Rows from block 2 of the text decoder of a small image captioner, named by matrix and row number. Rows with one number belong to one neuron. Each number is 128 + 24 x the weight over its row's rms, rounded and kept within 0 to 255. All counts start at 0. Numbers have three digits each. After the name is the row's rms in percent of the matrix's.
After each neuron's rows are labels from the 100 texts, of 14848, where the neuron reaches its highest value: "tokens" is the input token at the peak. Only what is clearly more common there than usual is listed. The data: small renderings of single solids in any pose. In brackets: how many of the 100.
# fc1: MLP up (decoder.blocks.2.mlp.fc1.weight, 512x128), inputs 0-127
# fc2: MLP down (decoder.blocks.2.mlp.fc2.weight, 128x512, transposed), outputs 0-127

fc1.264 099:125104145147105145173101142116092162108148133136133136131117147151109101114118183173116131161126103113112075165109114143131082118106073134154125143110162131139168133131085137149122154149102152118133132072098149150139145084133140127149139114145130131151135134131134081125047134155088120120144129118133125163131094169134102102137149138136147144122132084142146138099111117154088161155129
fc2.264 093:115098121092116130148098123102105143140097123169131123136100131139173114137114130143142121109138118100115108148130092101134099137149106082135120182147128172098173148132084138175160096118116167148119127119095085136138106146110150166149147144148184154120141168105146118170111160150060125095129108158085148121101102122140120126150142116100135140126140110135135149090127162120170142137127
tokens: "<end>" (85); "prism" (8)

fc1.221 077:121109118119090146177089152139108160112104129122111131143119126168162092155097115113130156170108106113130100136163147153125130112112184114155150139140097146119090120138098137118099110120118137188097089134132140159139127129125063134102143125107079115097116133101141133107148173153134140161107139099128134184118105128140092129095136122161142139144136186146092137168113122122125116152147
fc2.221 072:110139103164103104074143133141168152154152175142146109126122126156096182106143087188116128150156137136109136125065155129136147116133122130117137106093143073156161148110145123115123133154136103116115146094138137143141120144108109123170103098099152115123179172144153147100144131129138128135137107124122106121080117125091100122108153121129100113126133093129150112122124176156141161076109
tokens: "a" (100)

fc1.209 115:090144123139086113135104140172099127154122120144092135097154149136116067134131114162135096166131130066163082135048111168151157157172139215140133099138138132138143137109106121096138134124131114117115156117132155150134131140139154107141107154124150139126110145111127140100118151127102117130172143091100120163118134118132094162146124130129119125109124116137125144104149105098115114132166
fc2.209 119:156147133105147113170130170107181111127113109104143114159075139142148188134145150147127188107113123157123134088161169117155090081120165120124092163138087121114100153108103136129175121166122117125119136145089112111116167115135153140155117098152098104099119129165113138129128113092135143099099142121145164109161111136093119141111108126114132149151100101143144099118132124117152151112104
tokens: "a" (59); "matte" (14); "glossy" (11)

fc1.323 087:098108129117119133166149157153109163084130104139157160111128144145123110080084160159118114130080129126077088139156122126143135119142123147153142118119144129150150102124141138139160111103148114162108152115124149122153127072120115165147125144124127141125105108071146159158106131189150113144143132142162149084109116160076118109160127097102129088121111153099113135167091095149140108123111
fc2.323 079:123132131132134100135100078137158113133126129133126118165106126170136132113166122136142143152173111137163147119097139161084167126149148180088161125086106122114110142164098129127096159166119172111098126158119185108143123147151146106151161116120157112089125132182120091102095137097122134127168154109105111131102118139115107146086136112100159152135118102130118122097125082100111139155125
tokens: "matte" (51); "metallic" (12)

fc1.498 072:117111115147182099090134150119082151110164141122158083092133125103138116108147169124153112177141105156090169166141154159129136154085114162087117147148146123105156129114136152118158140120075096147138126123135141095118151128112156119137152113108107098161083078104124152138107137144139141143171126143120130173127135113126096162134130150120161147123092135108106108129131141103159108163105
fc2.498 074:131148132121104133181108096116145126164113121143126131145105129136131138163130117092115149123118140115154118092133131146125130096187148120139128113102104170177120141119110128130090123125193164101156116115126124151108128107151129141130098124151160153082153178148159137121134127130139134098081137128092127094127130102138152115164166087141089084109151088127144099161131124150078152074145
tokens: "plain" (31); "twisted" (16); "blotchy" (8); "striped" (7)

fc1.111 099:140111146118173115123143145120162140155168136127126103156138149115123144102126125145166147112103080108146103092161153097110130129115104185158153131107138151167122131155085155093104147098130158159106191152122110081149123090155132122122091112102112149111107133120147147155106136127097160132158136156114122112136128097133128112105121085139144129153139132066149129168107166106125097099109
fc2.111 109:104153141117109122117104114136151135142051133089171143115142144131156131113142090083162153170156132145133101152085136139104127120127170113149156120063122098098107127129127102123130122112085114117130142128165156163121140125131111141149099166101108134142098112169128112116185115129121127133114149110116129111167134163125126114102127133133113100146111118135124149137185086100174172164120
tokens: "plain" (52); "dotted" (17); "striped" (14); "checkered" (12)

fc1.175 157:151150135088141144117130145114122148128101148122135149175146113123143162103127179112093108124143125127106168102114163115170089148130113178103099136101121139143171126172126103134146126101120103120136167120120083138112120132128131076130111101115110120110169101108134115125115121136160137146152115125146089096138089107187079117178096151133119126114131142085166097186149121152124121134114
fc2.175 137:153114106136155141160123146145141177156094149126160091125162116125147120128120170132138099135148101125110142130103129128195137098130136137052107142117112136067131147114168120107069117103123118142158138109111095186120099150138127156164111152134126114137120113105134107158153148102136100145151142082138152086119156148132118129156099108137121115153159110138126147094143116127109080119105
tokens: "matte" (38); "glossy" (36); "metallic" (22)

fc1.52 132:134110136127113125152160124107118138118129114147122123135139145115146112133163163113146142134146123117152110185063157081132133140140110109147108146112123121134123149126125069125170188154124109140072128112141107180150126106129117127123118137137132131147106084099120108125103147178092156162146140131104128170162079111124099093102177143159151135132118113099079105126156139077139116134141
fc2.52 116:152124144139135121151100150132086102120126143123128120143112132208153158092134148134133141175115129108127096112120125134100107160124154148150133178150085159162115127143086098118088119158143136120127154085107101132124141141118070113106131128119135120123153195118114079085144083131116103135117103156153116159145150173096131106113108152102151122129117144120116123122112170167127141098110
tokens: "a" (100)

fc1.439 073:125100102155122147154129153054122138125120090097142173104098144128095117106170154156142143136094098121129148173135110082092121101157128105102125113125135149105144121123129120136143190117135116159132115081116170103136117100169101168130114135110125159150132137114134135116081151184114164122149142144106071129122113079118149109109118109144146087101133132113120121121130149146154138122133
fc2.439 076:135113119129114128129098069196153138146109117189135106169125151139141150158123123128123083186127127144113124100112128124153149157130105116117125136106114115129136140135147126125106137139165117146132137146100111174081131173077133066136157127140154141151151092131148110121143131072149125098112128138119132126155106141103113092163144128105153155134133113120104115108068073119110150121137
tokens: "<end>" (37); "block" (24); "cog" (10); "bar" (7)

fc1.240 086:118161098128073103108143158126152135139089115117135124104081134120127117168128121119184169143169117081107131189105182123124087127139137151138082111148129124133117142141114140137115142130146068173082129107150110091154141154140119104115140132143125126116143115117126148122086127123143140154142157106063139135118160122109135140091170154134112120152157140120143091118134109134153102108161
fc2.240 089:102112166111152115131125101136083120133153154145087135180150110146110142099111135172106117111110106182132140104135125147109156137137144128117131106132116142116114128106117117119149092150109196115166152159096121199119093129158123135143093117080162128153111125126099111095166148128149120118135069137183130127108079144149116127137108108146114135157094117138121161144100134114111143145104
tokens: "a" (96)

fc1.148 084:154159145135096132145112092134094136127160143149048148151154124125159139092082161154178130131110099115140133130086099164190102085123121093127131157092134105082155120125107139147111163113123153126108126099118137135133082155138139124116135169097152157138097111096089132155135159110153138114145117097138152115147148139123117099145116121138122151123168138162136130141101118120121131174117
fc2.148 080:128128047114114140092113134076101141123127083093117105112136184159140122167130109120122126163103147134103138108087105118109159111122088131125103184135138176118104156119147118146116165137152122137160125155143110166104126087083148169136118135148115149133147126146162129138106139134105096112119154139127155147117120140106143168123096110146160121174117147120139120116178107136091129108107
tokens: "<end>" (76); "block" (7)

fc1.11 100:110149167123114105147178139153054113113129125153122171139155119149132125130136122157141159140111129135088139122101066095159118112129073124118132168112149109137139130095147133124118135116157139159140117135124122126097086078159150114159122185149106103148166164112137145131119133196105089119148095098109111134130158142114105093134089112122141095110133146134138141124143173121137115124127
fc2.11 106:114086057132110161108139102135126182104150149132121109123118107124127151144136170131139141135198134129108137126118113138116127126097153077182123147102104121105130131151138133128135149109136112092096184121131131145117121140138106171139117106114125135174114136150135116087154135136132119160120153131124136172106085137104167151124107098095132171155148082167117087118091110107149126103110
tokens: "<end>" (78)

fc1.14 097:124129061140104123132143117125137060141103113147136152110149109151147129157114105159130153145108133127088140165133150117143125078137133158132151107085128094109147119136102105076144139109123135089100112128136177076129124125188135127143164154082134111107108159124093145137134143111111144154122159136102155161149121094102146121189118153156148106136097104145115144127157142131139141113096
fc2.14 099:108110087121142129104108142135111172123146162106105110165151130142129152124132085101127183128109108134118185142156137109143110165133125175113150125110130126170147148131147137140150138139098112136151121152154100155145107116123146163143098124148134067112125077143123119090156136111114134147096139128107138160111159065119144136095109126108122118168146114130124125060110093145064125142126
tokens: "a" (90)

fc1.478 115:128098155127131185156133139118119195130102149161127106147130139122141126127089132158121132145128156168094093154166100149135115107138096149122118096153116098157112110172087148149124109149160150162146129080094113161129140101111098142135119137102139131131077127150126089146129162130094152096100116121108154132091094147147101072138127120135149134164106092112128171126124121124100121162130
fc2.478 089:128153111150125132150091082145090131139132130090118089092103136144157114111132121156143137143168086106155113121135083109124116143109103133120135120073136117098169165120167162157115118135100177122107148126132100114133147105157109111143126131130135124161164135077143148137122120116097169147190117171146144120102155118092118173114143138132119145127132135124147126063108081095130142155142
tokens: "<end>" (82)

fc1.228 107:093112109136119151123134136141133130091128129157142136091156146109124116121134138118131129137116078141098158086130103089153187157188111144153120112101107098083144163109094127119099128181133103179139133103146103111135156100118120151096169138151138100148165143147119128119123144099132131090114112154132097108155163113156143115134111098141147131133145168088169104114169123124120115184116
fc2.228 114:137131136125113183132146090106133150111165160130160109143107136108119176124138160156171128129132129137068134150062090142096150147103121108103143149147069136120162077124129108145110137088154129116131152123100148151106077106129139160166088139112118141127121094158102146124137103147150127112110147125114141170161097138109103091153110139111091113155145118121099146126140116121150144113154
tokens: "<end>" (29); "sphere" (17); "ball" (13)

fc1.31 111:152156104122124125068139112149072118081153140103121113132136145105205134115124153095112091098174132110178140120151144145168078088140100130113135098146143171112151149160103124152123139157109119111093133075143143127139109134102135131140156126120126125170142126114147123113152138086130107129157174132120091113110111131155155129122120118148158156100152110123135079141105150124118109119125
fc2.31 127:109114165114126094138149175108122157149057144178111100142123167141083126140152133158146087100073122126102134121105103099143131131175137159153155149159111112152167094130109147090131156102142163118134135133103153131123143140143113144120102133102136155092090128130115158126079159157146130130146088116090128116154139102105136122145146127122115082122101150151116146087149110130142120160129
tokens: "glossy" (23); "matte" (13); "red" (7)

fc1.132 111:122135150147131112148158136148139168112121073124050160121092100102144131125152149132109158161171166111129122106109136102125133144073131152172111135151122151120089100158113108171120106128185123164117130126143148127136082100127134138161131110167106123154124135107124108132128121124139116148116164091153121129134095185168132134115154122150118098158139093084157125138096144109123136124108
fc2.132 111:128135105085115090165154146144102097114165135119145133149138126099130175142137134162154121105120107160136128098073164098096123119158131086127140118112105139131127153124103138167156127147080157105126137135117163079147102165144147174109097133115143130107110112111130109138138109105095132134120093156128126119123162119095157100129081136113097136109106154150139171138177160089130146184128
tokens: "a" (79)

fc1.46 089:123155103189141155146156133083137141144134148123097113148106087125125127119131127103119128145124133140152069101133172163138099109166128189122156155083100119091093097137150134135117116167180128115145151107159091084162107111132104108146145104165111104121118137127132148120159102145129178119129117129125151134111131145143076131123155152149098098132163142138132129106160153131134084136126
fc2.46 080:116126120068104155116148158145082147132137112147146117085133135142141091139117105116127101128095090083123161082103134145109156171157128107163164114136151147154124168136121138138117128090117121176129109136109139198089139155125106129111106123085185146098125128157125076149134094122125136140130138126142149140133094155106145135139125074138147146168128139116113123133139078123096128132140
tokens: "plain" (25); "metallic" (22); "glossy" (17); "dotted" (15)

fc1.41 103:142130117091103109144180079116141120166109117069112109135129169130113093100071130140118097108095145121137099149132095148179125134144112142107122126130213140140132074124125097146136130117111072155121109171135107139161143121147134107167110122111180176114128112137108131127164146147115148144133160121174116119145134164123121129139129128121118123131111114159139162110118133118138155112102
fc2.41 094:127110138164130144116176174152121130086089132122131099141151146128167133122181151087137107142114115122145127122096087133101115138159156127117127163146069107103145131163152119144113111075156132161098155120131156114064112136115173149119125092115129111154143149123084156135165148127137126128120147111093170141139106053135107104113130151153130120101145125113142134127141116105131118140160
tokens: "<end>" (33); "star" (30); "octahedron" (7)

fc1.508 118:107164151123091145127116091120122100146174090139142187114096146159121176129147113170097150121126092111134125134173138130111098106127142155099104111129138100149121115198129124141131105128106113140161097091115133129144147137138122145140154085109131115132110120107083116104121139143125176130140165118162083116166129168157129152112102087129109102109147147150101123151161126170141098129097
fc2.508 124:114153118146094124170173133125125119106125106119129133123124142134160106088143107131131121129137145132148125136104139083108071142114102120129127143126105169095120106130118147093090129179132125100115140109152107154123172151118123105109105182140125159115123163116144149109083135143135074148146092141100145112132117110113157146107091173091161132178138137159076190122129147123109157131166
tokens: "matte" (37); "glossy" (32); "metallic" (28)

fc1.497 115:074096111156080177113122104108117107153164133117123140120153122112133111132106166115157114110152120129139127112123116116137133141101110112099108138095161141162162153070109134142166153097145119133169118083096151138117141163105118129140110123160107131124164143089145134134064186155140116104157168114148121101155114146107155140150123082121165144112139160131106135136155154116100109117102
fc2.497 122:152134126134121145142088143113111127146099163126126114100144144108100111115130122119138133139130101158142151121134111130123117075103121084153095190134122111123134132085156132112059158157111135167127118085132109115177132123122150112144123134117149136103116107158107129165124153167090150108123111106110086111113185141130124175057150125159147147148132148171186124141137131124097126120134
tokens: "cog" (26)

fc1.494 097:183092147149123155147164121133136144142123117088106121117110134112140115104084152116097155143115147122107111149153134144130081125128118156101089099190144129136111142112145125127144187155106129115114130119122165131132104092154151129158111080139138165202122126129149100129113131125172118141126132129105145117144173128159131100121140146097134133073113144101136077134167090143090134128100
fc2.494 096:059123095106104122142148102119153170173153140128129103140101113126099107142138127145131116126121093144124115139107117117121113125145121120143126145105143098118169107154149149156126119143125095146153147129137143108123206147132106132057106159127132151077109154105102161133092148083139105132172081120152136135127121102148098134159127141155136151144181111102123178116088134111119110122138
tokens: "a" (42); "glossy" (22); "matte" (19); "metallic" (17)